Rows from block 3 of the text decoder, named by matrix and row number. Rows with one number belong to one attention dimension. Each number is 200 + 40 x the weight over its row's rms, rounded and kept within 0 to 999. All counts start at 0. After the name is the row's rms in percent of the matrix's.
# v: attention value (decoder.blocks.3.attn.v.weight, 192x192), inputs 0-63
# proj: attention output (decoder.blocks.3.attn.proj.weight, 192x192, transposed), outputs 0-63
v.79,103,225,244,233,252,219,226,125,207,211,211,208,259,189,299,214,159,161,206,269,227,252,176,207,193,178,155,239,219,232,167,260,235,223,175,166,233,230,185,155,192,237,230,243,229,133,162,214,192,222,208,177,177,194,227,109,255,213,136,167,265,140,119,259,220
v.80,110,162,167,203,209,211,187,148,255,160,219,258,230,258,216,272,162,314,226,177,203,145,184,224,250,243,211,180,225,142,174,204,205,149,276,225,164,255,180,179,224,215,222,146,204,175,104,241,181,224,233,131,242,229,199,267,197,241,174,111,160,235,113,217,187
v.81,101,137,222,243,249,132,121,227,212,168,267,219,208,168,186,199,190,207,215,242,177,207,162,176,178,221,214,146,188,125,227,172,143,178,135,200,202,213,185,205,231,165,253,131,179,222,180,219,69,261,249,289,152,207,161,165,231,189,173,126,223,177,137,245,253
v.82,107,116,274,171,186,180,276,176,192,272,148,211,249,166,247,103,265,207,188,168,166,232,243,220,185,254,206,196,166,197,202,192,264,193,174,281,162,195,155,162,198,142,189,248,209,168,234,222,133,152,177,251,236,205,212,296,208,176,262,195,230,159,275,226,212
v.83,101,187,209,176,215,192,205,242,207,228,148,133,187,169,174,225,206,225,214,236,198,160,205,188,256,164,181,153,238,232,108,153,264,215,234,214,293,153,198,202,169,218,210,129,177,137,144,171,212,281,215,207,176,250,203,180,160,180,192,189,214,188,264,164,184
v.84,107,194,204,159,217,200,180,155,190,143,160,206,206,202,333,255,164,159,190,276,218,203,218,211,228,272,204,259,154,194,137,156,241,195,261,206,204,225,122,182,238,213,222,196,281,176,186,187,259,172,179,121,238,168,136,209,159,206,199,227,167,261,143,180,99
v.85,100,308,184,201,255,192,199,203,106,255,235,197,181,224,160,201,174,204,141,173,174,183,175,113,214,178,197,218,164,162,181,224,206,212,175,214,203,143,213,146,259,189,199,166,260,210,177,262,218,204,261,214,135,208,206,188,221,157,207,232,209,232,219,210,179
v.86,102,220,92,241,248,250,90,173,196,171,197,216,151,175,140,259,187,254,209,245,204,210,181,221,165,229,251,163,273,214,270,193,189,199,259,207,209,163,171,260,210,218,204,133,114,187,163,172,221,280,227,192,153,210,162,166,121,172,252,237,242,246,162,116,180
v.87,095,191,196,122,130,157,166,225,220,217,242,163,156,216,141,157,224,185,154,205,234,200,198,178,175,188,208,191,94,189,234,177,197,162,195,186,215,252,194,155,268,195,126,227,183,265,285,259,196,193,205,258,246,178,228,168,175,123,263,186,190,234,158,220,194
v.88,082,206,209,181,152,200,185,251,162,176,205,221,149,208,221,169,149,206,93,232,167,191,237,247,156,187,202,158,187,306,240,218,231,252,212,167,269,259,228,260,224,169,171,220,193,241,248,227,211,167,203,200,134,172,263,178,196,166,132,196,245,209,165,211,185
v.89,115,154,251,232,110,231,105,143,157,238,214,286,151,266,278,211,158,216,203,210,173,195,180,201,169,148,162,201,190,154,168,264,157,220,212,172,182,223,255,193,207,261,269,194,237,162,199,191,136,270,239,165,165,235,206,155,204,169,146,175,221,184,164,241,218
v.90,117,100,214,207,280,239,122,230,218,167,235,131,203,201,153,116,239,245,225,136,154,198,203,281,162,230,184,248,196,215,159,221,154,228,192,142,197,191,165,221,238,171,258,131,181,108,224,230,255,228,204,223,242,204,215,236,234,190,168,242,229,177,236,250,208
v.91,097,130,281,128,226,210,201,212,256,212,191,220,221,230,195,144,157,209,204,157,182,199,204,160,213,185,255,169,201,251,228,185,214,126,221,173,209,264,181,321,242,249,223,167,200,205,147,186,184,221,136,193,306,248,251,145,236,287,198,139,182,218,178,210,159
v.92,100,132,213,216,238,229,249,211,231,149,157,308,209,195,181,177,185,211,157,206,149,185,208,143,184,219,230,237,181,132,241,109,211,137,200,181,203,197,142,206,156,186,173,187,196,242,216,245,102,152,206,162,219,208,158,262,163,153,149,185,218,212,243,132,209
v.93,103,184,157,121,276,202,274,262,217,175,146,210,240,242,242,170,197,182,234,157,277,216,252,224,235,151,193,146,150,224,196,204,239,178,192,242,169,228,207,144,248,164,234,229,236,214,244,196,276,158,194,166,229,198,252,223,219,278,190,188,197,194,202,287,228
v.94,106,195,198,151,234,185,235,201,251,203,176,176,270,271,240,263,236,195,218,97,188,200,269,163,263,214,174,256,220,251,156,250,287,192,237,148,185,238,209,163,194,137,192,184,233,151,190,183,189,173,229,182,225,217,221,232,235,283,185,232,251,194,178,225,173
v.95,089,192,280,133,175,214,214,224,213,134,135,180,257,223,197,183,207,159,197,197,226,158,211,237,246,226,193,145,260,269,120,195,197,190,248,216,168,224,189,227,171,216,214,178,235,147,181,93,265,204,165,196,181,229,234,242,198,215,217,134,165,139,173,212,209
v.96,097,209,161,162,185,197,225,204,202,168,131,221,210,219,219,240,229,207,121,228,191,267,154,153,163,243,188,192,277,224,185,140,203,185,172,171,192,258,145,178,191,274,182,214,230,157,254,183,169,178,148,175,266,252,169,162,192,317,214,286,165,233,225,231,107
v.97,118,233,156,158,266,196,270,200,181,228,211,254,168,147,164,207,199,226,242,179,201,196,250,255,218,254,195,121,181,160,213,187,175,203,176,182,180,216,215,232,152,221,160,168,142,187,240,164,213,215,207,208,229,191,218,214,196,141,203,204,268,174,178,199,164
v.98,115,216,166,211,187,269,202,266,219,176,206,143,205,155,140,129,273,224,221,187,281,195,182,158,203,163,87,185,206,242,219,234,154,225,188,194,173,198,163,270,197,181,225,172,196,211,204,197,216,265,151,192,198,266,110,160,166,192,332,198,224,164,190,159,146
v.99,117,217,132,168,248,179,222,170,285,251,115,224,180,187,162,185,215,273,205,191,162,249,226,182,116,216,163,119,231,134,163,235,165,205,215,179,200,173,149,200,240,97,216,231,177,168,248,221,158,172,204,166,157,171,220,268,148,162,230,172,190,222,204,165,226
v.100,106,176,218,148,227,165,198,174,150,166,233,279,160,221,216,217,244,159,267,225,225,167,231,220,278,170,203,213,223,114,136,240,227,217,185,142,220,174,198,179,256,228,220,163,244,166,65,154,235,216,209,243,159,156,260,190,163,128,177,180,220,87,200,286,210
v.101,090,189,183,218,181,179,185,203,271,162,333,219,233,134,189,169,218,219,226,224,251,190,92,191,278,232,272,190,191,258,237,264,237,235,207,148,195,154,259,261,200,192,226,92,239,134,238,171,206,181,293,215,254,191,223,187,172,172,173,155,228,177,179,218,184
v.102,086,196,177,190,152,173,176,240,216,223,268,241,212,230,207,176,237,139,189,179,214,176,241,208,246,131,163,180,237,227,127,215,239,238,200,164,217,160,210,191,177,176,215,188,211,184,154,179,139,189,224,159,130,201,212,212,217,157,173,198,202,206,212,243,183
v.103,108,217,241,204,232,155,253,179,134,230,172,232,224,214,199,137,172,198,238,172,151,146,184,264,232,219,170,197,199,265,199,214,238,200,207,213,198,162,219,156,144,176,165,169,135,147,209,213,197,154,210,231,261,160,280,183,178,190,189,145,225,271,212,239,210
v.104,093,132,184,136,183,248,156,159,181,86,180,202,241,256,197,84,192,183,206,126,156,243,277,148,252,283,140,239,235,158,197,219,237,268,219,194,214,216,217,228,201,231,198,177,260,224,176,178,143,204,208,215,245,159,180,196,204,126,158,116,246,218,185,239,229
v.105,116,87,245,81,158,242,227,169,172,170,212,187,248,216,233,255,158,203,226,190,175,227,253,183,247,250,170,202,143,203,163,281,238,225,158,278,174,281,215,268,164,160,191,228,183,158,218,173,176,208,251,213,227,193,179,183,212,184,203,133,160,231,214,188,194
v.106,112,201,140,153,296,138,227,200,194,222,169,232,181,222,258,261,203,199,149,257,193,154,222,223,224,216,285,212,237,194,228,146,274,204,218,168,171,281,154,171,208,250,211,233,208,222,207,198,256,268,183,239,181,235,233,181,244,172,221,210,190,191,168,208,136
v.107,109,238,263,201,293,231,248,186,150,149,280,190,248,141,201,273,181,268,209,195,246,199,185,176,202,243,184,209,248,176,178,152,181,149,236,225,213,278,251,212,156,185,174,165,239,154,174,189,168,206,236,195,269,133,257,196,239,237,281,270,200,169,146,245,168
v.108,104,269,153,184,253,202,238,224,196,183,209,247,256,264,221,205,268,154,220,218,175,170,130,185,137,205,172,114,179,203,139,127,164,204,167,168,200,160,129,199,160,197,183,149,253,208,177,219,230,192,221,151,246,232,217,153,147,177,208,223,222,226,181,248,140
v.109,108,207,118,167,221,188,174,216,169,222,165,239,146,209,234,156,169,208,202,202,177,241,200,186,206,212,234,144,228,259,180,148,215,176,244,224,157,203,193,134,145,174,223,194,219,237,244,258,193,233,136,222,252,153,214,185,293,206,118,137,229,201,211,215,202
v.110,106,168,172,237,231,175,264,235,225,195,101,143,205,234,238,268,201,223,192,217,129,221,198,163,166,182,161,176,191,189,246,176,222,222,207,235,243,251,123,153,218,269,213,210,206,167,160,257,144,174,249,157,172,173,179,105,187,263,207,207,207,194,248,301,210
v.111,089,193,270,204,178,168,235,179,238,226,186,216,216,213,153,199,159,192,226,256,171,156,261,171,231,223,237,120,181,129,165,242,210,128,154,250,291,168,244,232,155,181,174,301,188,153,217,247,261,266,178,238,187,186,169,166,261,208,212,221,171,206,280,159,185
v.112,094,201,176,240,173,231,147,224,164,191,225,162,165,201,131,176,192,145,226,244,234,176,146,226,232,218,215,278,192,232,234,151,215,257,178,182,182,187,243,210,130,261,219,175,155,171,184,234,246,227,154,244,233,177,238,138,229,175,223,240,221,154,163,224,214
v.113,094,167,188,103,176,126,141,135,264,146,222,249,201,179,233,229,195,220,225,197,205,187,199,236,233,175,216,215,256,227,200,178,219,247,189,143,230,240,218,173,160,209,281,165,208,150,188,158,253,189,216,247,207,208,159,219,214,176,194,214,261,139,176,257,189
v.114,099,140,206,263,205,191,192,207,177,168,224,206,216,296,232,182,154,171,195,242,238,133,232,164,252,89,190,247,233,151,263,250,247,160,228,214,202,232,190,166,207,238,169,195,221,222,103,242,194,225,186,225,184,185,231,178,148,102,165,141,255,141,226,159,187
v.115,106,260,239,210,201,191,199,200,225,148,226,249,214,198,226,103,179,212,186,130,131,237,226,184,131,271,215,187,252,251,184,198,216,184,194,163,169,248,201,220,181,163,242,130,201,170,257,180,221,198,165,132,287,193,211,175,161,164,181,189,236,201,238,185,133
v.116,097,208,196,160,185,196,167,214,229,231,237,222,228,159,103,232,212,237,190,218,154,242,105,205,244,299,191,191,200,247,186,234,177,207,254,209,207,257,186,141,214,284,160,183,277,148,131,186,167,213,252,177,171,295,177,215,167,240,207,164,167,205,234,248,216
v.117,111,245,276,254,214,269,207,216,229,162,247,130,182,161,178,214,146,198,194,187,182,239,110,211,185,249,232,263,231,272,217,193,157,239,198,264,158,167,251,157,217,235,168,122,131,228,253,247,123,136,269,221,225,139,217,189,170,189,134,255,187,203,162,211,252
v.118,112,209,189,235,177,140,275,181,202,145,289,163,224,230,238,276,165,181,151,260,187,195,217,217,202,180,279,210,146,175,232,163,192,184,130,188,244,241,182,211,176,205,196,261,189,183,234,210,181,190,194,192,212,175,235,197,276,283,227,266,84,172,231,194,147
v.119,097,185,213,163,242,208,178,183,182,237,138,215,232,187,216,219,196,159,157,196,165,143,208,158,137,265,150,214,231,232,143,235,157,186,220,158,260,232,204,153,151,210,191,224,201,191,248,156,199,158,124,179,215,204,207,282,177,304,247,254,139,206,189,201,190
v.120,118,236,172,271,205,156,168,196,79,204,206,187,174,181,231,231,274,159,200,158,234,196,180,168,234,240,183,307,134,254,219,177,129,276,225,119,233,185,179,198,200,180,142,201,274,154,199,162,154,213,234,168,145,223,157,146,202,239,243,142,139,177,179,274,188
v.121,103,196,201,189,167,194,157,206,301,185,267,221,229,194,221,216,171,194,129,143,154,130,193,173,206,215,281,240,150,192,229,212,228,200,183,219,254,261,284,193,243,215,225,208,254,208,168,212,207,148,263,196,266,205,172,233,173,230,167,150,229,231,164,156,212
v.122,108,188,171,155,244,241,211,186,233,181,179,126,196,177,190,140,217,232,203,200,189,226,215,226,166,218,133,101,185,264,266,128,114,210,184,271,171,146,171,175,203,192,153,152,131,187,212,151,191,170,220,229,251,210,226,190,161,191,207,193,205,196,205,194,190
v.123,103,299,100,203,193,162,182,206,208,262,160,273,104,217,141,156,233,235,152,291,185,174,250,228,243,173,204,238,273,139,157,202,205,190,221,143,168,231,173,260,219,185,231,209,170,191,190,166,159,258,193,207,156,163,198,315,210,155,217,266,195,98,167,175,224
v.124,098,228,216,197,186,171,203,292,168,240,185,187,202,237,261,175,280,117,195,249,278,200,158,217,129,225,292,261,232,225,236,150,164,181,253,185,167,184,190,179,163,229,231,271,129,166,161,209,179,229,164,159,250,173,263,199,197,247,211,236,78,189,204,226,155
v.125,124,181,188,157,260,212,241,182,196,206,202,235,190,190,264,211,225,205,215,129,185,245,247,246,196,206,203,192,240,210,201,122,196,221,237,170,163,187,164,146,195,226,130,206,191,212,138,151,282,219,204,159,198,164,209,245,155,163,200,194,150,45,247,263,192
v.126,104,229,193,295,192,202,142,177,201,183,266,263,191,226,244,200,216,136,228,193,174,221,229,242,192,127,274,184,264,123,250,194,153,187,237,164,174,190,184,195,266,237,228,162,232,219,240,217,189,205,243,197,185,177,144,208,227,164,158,234,221,157,157,105,209
v.127,103,216,191,203,198,158,171,248,321,216,197,232,183,165,133,210,213,278,221,185,214,251,189,180,227,212,198,243,234,210,265,206,213,186,234,165,195,170,128,276,260,228,270,163,228,144,215,152,170,200,188,160,218,250,205,184,147,262,151,111,175,168,186,169,170
v.128,109,216,271,203,107,264,136,247,156,200,195,187,291,236,185,229,263,297,156,223,145,201,228,235,128,228,150,157,170,203,208,190,177,220,247,185,188,145,181,217,249,252,203,131,249,228,162,242,183,186,208,168,117,174,201,162,228,162,223,257,246,127,212,198,247
v.129,088,187,188,180,140,183,142,250,229,201,282,252,194,198,204,224,181,274,199,260,154,210,174,221,259,257,181,139,215,127,252,237,240,182,200,215,151,269,222,276,172,225,158,191,151,175,163,129,232,197,218,201,208,191,187,132,207,146,217,261,149,201,171,175,198
v.130,095,152,262,178,169,268,235,222,155,249,164,150,121,171,210,160,213,166,178,180,156,232,245,155,215,104,99,223,209,226,193,160,240,238,266,218,243,242,184,177,131,205,241,206,190,206,168,194,189,228,162,226,161,185,127,218,160,283,190,163,213,252,206,242,190
v.131,100,154,219,196,221,250,155,133,220,200,175,202,187,226,265,134,218,174,171,185,171,286,228,183,253,261,275,241,208,169,181,223,199,193,219,183,237,229,219,227,220,177,243,248,218,239,170,189,277,265,257,199,118,194,232,148,231,193,120,253,187,273,82,166,139
proj.79,103,195,229,186,138,242,247,143,213,248,220,188,131,127,219,218,200,211,200,179,196,212,234,193,156,202,205,176,194,164,211,226,199,206,169,182,241,211,202,190,220,177,173,236,233,242,237,211,137,262,209,124,216,222,209,251,181,219,177,186,133,209,231,246,221
proj.80,098,167,200,227,154,254,261,228,186,216,232,166,193,171,229,182,147,112,202,183,197,186,182,214,150,170,177,178,163,204,175,197,132,160,169,246,164,233,219,285,209,191,158,200,214,224,168,240,129,137,219,138,201,188,173,230,248,246,312,183,155,304,181,299,142
proj.81,100,261,213,215,149,162,158,194,193,181,151,212,243,189,199,184,297,196,158,225,201,265,243,280,231,145,119,242,234,250,219,209,163,230,185,253,159,203,210,208,178,204,233,218,226,107,172,199,159,189,141,212,208,248,186,209,187,220,256,294,181,179,206,101,214
proj.82,111,199,121,181,238,155,148,197,150,272,141,171,216,195,162,177,159,223,192,193,185,213,239,272,211,217,203,227,195,200,192,204,194,242,176,253,177,230,124,134,221,177,229,261,174,245,276,126,171,171,187,177,212,202,252,225,177,237,204,111,259,193,258,218,190
proj.83,110,113,268,165,181,303,228,244,166,164,224,160,179,223,118,164,228,213,209,184,164,192,186,224,156,105,178,186,192,228,225,228,243,259,178,191,172,165,197,203,206,269,160,208,133,183,216,171,279,226,185,203,226,261,163,213,237,208,155,216,257,274,196,180,330
proj.84,106,160,181,192,202,252,214,204,193,266,239,182,207,174,241,174,148,211,215,203,149,212,69,139,153,147,198,160,126,240,209,269,233,183,195,289,222,221,229,196,181,180,250,193,219,246,208,178,147,216,129,160,210,231,203,265,161,313,231,100,120,183,194,258,229
proj.85,106,245,168,282,142,166,149,205,174,175,147,209,134,298,130,160,267,255,222,232,198,178,162,244,235,224,180,129,186,264,195,250,203,234,179,176,186,257,182,181,83,169,127,241,215,215,199,189,209,212,201,266,120,187,174,172,227,237,208,242,194,238,232,198,182
proj.86,100,240,236,210,107,139,234,276,197,182,201,185,156,300,168,147,148,239,211,215,237,228,181,222,241,176,189,187,231,187,203,142,195,199,199,163,185,199,165,261,138,206,163,170,290,166,165,263,220,189,130,192,137,182,189,206,218,193,273,219,204,213,214,159,226
proj.87,106,226,208,211,226,152,169,179,167,132,205,186,245,212,232,202,193,213,189,167,217,138,195,262,247,183,235,153,189,248,201,164,145,137,230,161,75,257,212,222,122,182,300,190,217,152,185,193,245,223,179,239,146,193,189,136,259,188,214,216,277,145,125,141,128
proj.88,078,245,213,175,222,224,242,138,249,157,173,196,213,110,219,158,190,275,215,171,170,180,231,197,263,232,248,269,214,97,236,156,182,192,147,205,235,213,179,218,216,247,141,229,234,171,226,167,137,214,96,154,154,198,246,229,230,134,191,156,197,164,225,159,195
proj.89,111,287,213,178,140,244,220,206,211,276,235,182,119,193,178,217,242,200,212,196,90,185,192,258,171,192,158,184,201,208,221,217,199,211,195,201,229,259,207,171,172,177,158,250,227,222,168,194,94,162,281,204,207,252,115,112,281,238,193,228,149,239,244,211,267
proj.90,118,200,206,224,188,195,217,253,174,191,136,210,268,231,155,181,220,175,203,185,231,275,148,187,237,243,153,162,293,218,213,205,164,197,128,229,222,151,200,175,149,195,214,278,165,219,221,155,217,230,228,104,209,209,115,128,233,217,264,219,143,304,206,190,267
proj.91,093,248,242,200,268,231,245,154,193,179,217,165,270,230,180,181,263,178,242,148,157,206,259,214,182,230,194,237,145,122,198,140,231,217,234,223,216,195,196,181,263,197,241,119,161,136,144,218,180,180,271,169,165,247,175,183,246,120,193,161,156,151,225,224,215
proj.92,108,197,171,208,216,205,142,229,153,214,223,223,279,211,232,201,246,184,193,209,202,196,227,148,196,198,211,216,158,224,186,223,243,175,147,248,193,164,172,291,243,192,176,206,188,209,213,251,202,265,152,201,167,192,323,180,194,269,174,165,221,187,219,181,141
proj.93,109,193,247,154,214,229,165,148,224,191,205,245,221,102,210,237,216,213,149,213,185,207,213,195,194,286,290,231,217,178,202,176,191,163,243,196,237,121,216,129,253,252,213,154,222,229,243,151,175,127,232,147,240,223,283,252,177,174,251,130,170,186,194,316,148
proj.94,109,129,217,192,174,194,213,227,218,280,220,183,139,153,155,206,152,162,255,214,257,220,158,110,153,257,191,196,177,185,194,226,220,229,210,204,177,232,219,166,255,233,209,221,232,228,283,135,157,103,230,155,240,241,243,270,186,202,200,157,178,264,211,256,164
proj.95,081,195,165,109,237,235,252,162,223,145,187,180,267,129,183,202,230,221,180,279,97,213,178,145,87,167,268,176,252,185,250,212,236,218,186,222,179,161,201,194,265,259,242,179,213,187,199,209,144,197,207,168,232,227,143,199,246,207,210,207,129,246,196,238,231
proj.96,099,153,188,241,204,185,302,211,217,251,190,137,203,220,240,153,140,220,163,183,266,197,196,172,176,213,206,221,152,158,134,162,271,274,192,205,168,244,164,194,184,269,150,248,264,158,169,267,203,192,169,208,145,234,307,232,139,230,189,219,128,181,234,220,240
proj.97,127,138,117,238,191,258,224,183,205,241,124,159,219,226,198,206,215,260,126,224,219,234,177,186,262,101,198,178,235,237,247,246,223,188,213,223,147,197,200,216,293,200,196,213,215,213,157,200,144,241,135,149,219,168,236,256,215,173,203,125,187,229,264,242,244
proj.98,110,272,220,150,159,181,228,195,177,223,186,139,199,278,186,177,208,190,267,180,236,203,134,245,172,135,232,161,222,179,209,123,202,239,227,175,164,161,131,219,196,307,207,119,154,226,174,191,229,235,225,141,141,202,147,257,203,284,223,129,176,185,196,176,211
proj.99,116,152,152,224,184,221,147,208,257,187,141,219,200,215,148,252,225,237,183,214,274,183,215,204,242,162,184,148,190,186,193,307,206,205,205,204,194,224,171,185,226,174,204,292,141,207,147,230,199,212,215,147,178,195,256,185,163,227,173,237,145,203,179,263,287
proj.100,104,181,276,252,180,273,265,207,203,177,233,257,211,176,219,180,164,215,264,191,184,219,243,205,208,176,205,136,250,176,189,211,155,180,201,262,210,164,271,161,205,139,183,243,224,257,174,204,179,183,256,196,263,227,135,232,216,145,210,148,205,164,203,148,186
proj.101,099,276,204,132,150,213,199,187,215,277,190,208,217,209,257,234,196,216,191,149,159,229,201,251,150,211,213,233,212,261,225,171,193,185,259,206,230,170,252,202,118,192,196,147,156,171,168,201,249,134,179,120,212,196,187,218,270,226,242,175,221,176,204,204,237
proj.102,085,217,196,228,191,192,208,257,135,206,212,157,269,131,181,202,262,175,188,113,227,130,217,272,186,166,208,245,180,162,127,228,179,277,163,123,186,153,214,150,137,212,193,231,209,224,215,249,252,146,296,216,181,177,273,191,193,224,261,197,224,240,263,123,222
proj.103,104,199,218,200,243,232,230,237,150,183,206,294,222,179,173,186,179,227,166,223,167,189,178,247,251,203,191,152,212,273,227,213,166,239,239,169,143,205,223,240,228,178,236,277,280,259,234,100,232,234,186,230,255,213,223,140,219,163,195,203,192,217,239,246,155
proj.104,088,205,219,169,215,161,181,244,214,218,230,177,209,195,242,194,194,223,240,194,139,116,193,195,182,221,219,196,186,220,172,190,119,210,129,241,210,194,234,162,214,180,197,187,234,180,163,265,209,191,242,185,249,197,197,206,236,267,208,223,177,179,174,200,206
proj.105,112,254,110,190,103,143,173,223,241,259,209,211,217,219,124,207,178,148,256,232,78,182,193,183,143,171,167,266,173,265,222,219,206,240,183,156,211,208,180,245,205,163,152,206,250,246,162,212,151,199,191,207,243,205,165,155,169,234,191,252,151,128,215,232,164
proj.106,112,174,179,257,125,262,242,180,223,256,198,266,250,237,194,251,124,246,191,203,200,251,213,218,243,187,187,222,193,157,147,279,188,215,181,189,196,150,220,169,205,259,150,188,192,200,172,233,189,157,111,158,205,239,233,230,166,175,150,185,176,195,216,302,228
proj.107,097,179,151,194,212,203,282,185,153,194,174,214,237,252,294,173,148,97,223,180,223,223,222,247,185,176,223,209,268,211,190,176,236,270,177,260,274,255,218,217,227,193,169,182,248,180,211,271,223,138,230,177,190,202,231,236,154,192,223,190,118,268,204,164,250
proj.108,111,177,173,202,247,178,267,183,152,146,111,132,144,227,177,187,217,233,211,162,226,274,175,254,184,148,206,164,219,206,193,191,222,162,191,187,190,213,142,258,239,141,187,202,256,238,255,145,200,249,182,201,207,225,240,185,268,172,281,195,155,162,227,209,204
proj.109,102,230,265,182,177,195,171,255,169,171,268,221,224,143,267,229,200,202,195,211,221,179,197,195,215,234,158,264,180,247,195,211,243,228,291,159,184,202,172,266,198,219,257,223,210,162,214,129,222,171,244,284,140,215,223,185,265,134,145,224,238,199,231,172,204
proj.110,105,154,194,196,201,232,304,218,135,199,259,254,184,228,196,204,164,106,261,268,227,177,189,147,238,249,127,196,179,224,116,219,173,187,263,168,259,194,212,161,232,144,185,143,281,207,183,312,157,194,174,260,173,189,217,147,185,237,205,157,193,154,183,208,206
proj.111,091,143,219,206,207,168,180,205,206,217,209,164,143,219,193,210,206,265,184,202,165,229,275,206,180,152,203,102,163,191,225,173,264,182,215,200,226,280,240,194,159,187,167,244,232,158,204,276,197,201,177,254,187,139,181,252,164,164,120,251,235,125,256,162,180
proj.112,101,181,220,155,178,148,172,183,162,204,275,226,157,173,209,105,172,294,250,138,194,189,191,247,253,209,218,243,144,192,176,125,201,202,298,215,203,199,155,183,191,254,261,206,253,187,159,157,229,228,143,172,125,188,207,203,224,213,172,177,281,206,197,173,140
proj.113,097,220,188,199,206,261,235,125,221,269,301,283,207,194,235,158,197,176,169,162,168,207,243,237,170,194,101,233,200,183,238,250,205,208,228,224,205,136,236,212,165,110,222,234,204,228,206,188,225,165,181,165,168,223,172,183,153,237,159,122,163,171,198,211,268
proj.114,098,213,256,210,207,251,182,175,181,198,235,243,216,156,210,216,206,228,231,292,174,227,242,221,186,194,207,178,191,221,190,198,142,177,244,235,239,194,340,187,212,173,226,179,232,208,144,253,204,191,180,212,216,171,84,203,247,171,147,190,238,172,202,159,137
proj.115,101,224,188,223,266,147,191,199,246,272,144,194,239,230,278,232,239,230,168,192,188,225,158,206,123,178,248,163,212,237,199,239,185,224,185,181,200,204,165,209,190,258,215,250,232,191,179,163,198,222,262,224,214,214,211,257,241,149,145,182,121,268,213,129,199
proj.116,102,162,162,164,172,262,300,205,171,219,242,155,149,198,180,119,209,212,133,237,237,200,188,202,216,196,91,174,194,196,237,171,211,192,150,272,194,226,269,170,202,116,139,197,206,243,199,261,201,195,148,122,155,233,259,254,218,283,235,245,162,164,194,276,248
proj.117,107,232,205,158,291,190,178,222,245,156,231,175,205,177,212,148,224,184,218,184,203,187,79,260,256,213,190,221,176,262,198,122,126,242,236,200,160,238,180,220,195,142,246,186,238,223,231,155,206,204,157,191,261,185,206,122,217,201,237,274,196,248,197,151,259
proj.118,110,168,203,187,193,152,266,210,214,243,204,237,209,165,180,183,230,194,206,200,249,193,215,245,202,249,258,227,221,182,168,255,247,160,224,141,196,203,171,188,232,237,206,213,221,143,175,269,207,172,194,264,232,200,244,268,151,213,156,186,171,162,256,179,129
proj.119,102,136,122,205,271,248,239,156,176,164,205,189,193,208,274,178,166,149,165,216,255,170,170,156,227,192,213,154,199,135,208,187,302,275,133,249,205,238,266,252,174,219,232,231,183,194,157,172,270,143,190,142,174,189,269,191,195,176,230,216,154,261,207,314,164
proj.120,113,219,176,146,162,196,231,212,188,196,226,235,229,211,166,184,162,153,252,189,201,196,197,179,150,241,213,214,236,209,107,214,245,166,224,212,258,193,195,177,194,219,160,125,193,208,154,252,180,165,216,169,212,156,161,247,246,183,243,158,268,246,198,200,121
proj.121,106,184,232,223,214,209,185,167,186,219,280,234,174,225,181,221,168,152,162,254,172,186,223,172,258,229,198,173,189,284,215,196,161,151,136,221,235,154,207,177,221,203,192,191,150,138,198,210,224,185,142,213,204,257,198,199,251,213,190,169,220,249,136,298,205
proj.122,109,236,215,185,213,154,234,168,182,208,153,166,229,262,226,243,198,247,213,239,186,239,152,248,247,133,138,221,163,186,238,171,165,202,203,224,115,184,194,167,258,189,276,223,267,219,195,161,175,222,220,152,176,200,253,223,223,229,270,232,175,169,181,189,258
proj.123,099,142,174,257,137,192,185,181,253,238,161,237,111,151,126,186,266,202,168,229,181,261,187,263,236,224,206,166,194,190,259,176,199,215,216,202,176,214,151,180,181,172,173,231,195,186,210,272,188,184,249,249,182,240,234,160,140,191,187,167,184,256,195,200,230
proj.124,090,157,206,237,228,126,257,177,219,215,192,249,118,151,196,168,119,151,237,191,242,272,165,207,165,212,221,171,204,163,190,131,285,212,166,188,238,201,258,196,244,301,267,259,238,222,200,182,270,138,212,204,174,288,160,204,159,177,148,157,189,248,205,239,178
proj.125,120,170,212,252,228,173,231,136,169,239,234,246,246,194,219,242,172,209,215,236,220,257,217,184,188,158,187,238,233,180,174,213,168,176,153,222,232,89,244,100,272,189,251,183,209,183,153,207,131,163,248,121,216,200,239,213,229,249,279,133,212,202,178,171,226
proj.126,110,188,240,257,178,215,202,219,307,254,151,205,182,182,219,196,266,212,210,168,142,209,231,171,235,205,229,223,157,158,252,186,211,182,193,228,220,177,197,263,179,172,181,226,154,195,170,252,189,115,210,247,233,131,151,231,195,132,150,187,206,232,258,165,201
proj.127,100,237,175,208,112,207,298,246,198,177,158,221,170,224,159,208,218,243,204,204,207,265,201,252,167,212,215,125,202,180,223,178,172,131,241,164,191,183,188,210,174,175,200,160,197,205,167,226,149,170,306,193,227,246,252,220,227,201,221,224,191,261,175,199,215
proj.128,100,166,166,232,149,149,173,181,211,120,237,163,221,233,141,176,228,170,256,233,179,168,182,207,220,206,208,110,252,141,248,226,175,220,100,160,204,199,124,188,222,270,190,219,123,247,232,253,168,198,237,145,191,225,228,140,195,180,157,251,214,212,226,264,234
proj.129,089,172,159,231,168,175,208,219,231,218,169,168,244,219,207,241,157,201,167,214,146,211,149,277,187,205,132,263,204,244,298,182,207,199,145,180,181,206,166,225,239,212,172,238,195,214,193,143,172,178,194,174,239,203,174,239,112,293,196,183,187,222,215,183,180
proj.130,092,238,234,185,142,170,170,231,212,259,146,197,144,188,261,182,211,216,219,202,220,270,237,179,213,232,174,100,163,149,195,188,243,213,224,188,221,134,221,225,167,171,216,198,221,219,208,148,219,257,224,196,160,217,226,167,177,172,197,121,223,160,273,180,249
proj.131,102,150,229,235,128,235,221,157,206,210,228,248,170,265,207,252,146,154,143,218,133,191,175,198,196,209,256,235,214,277,166,186,203,218,188,255,274,175,164,188,242,142,87,297,187,189,175,254,190,237,148,183,199,268,177,265,204,205,120,199,194,199,181,168,221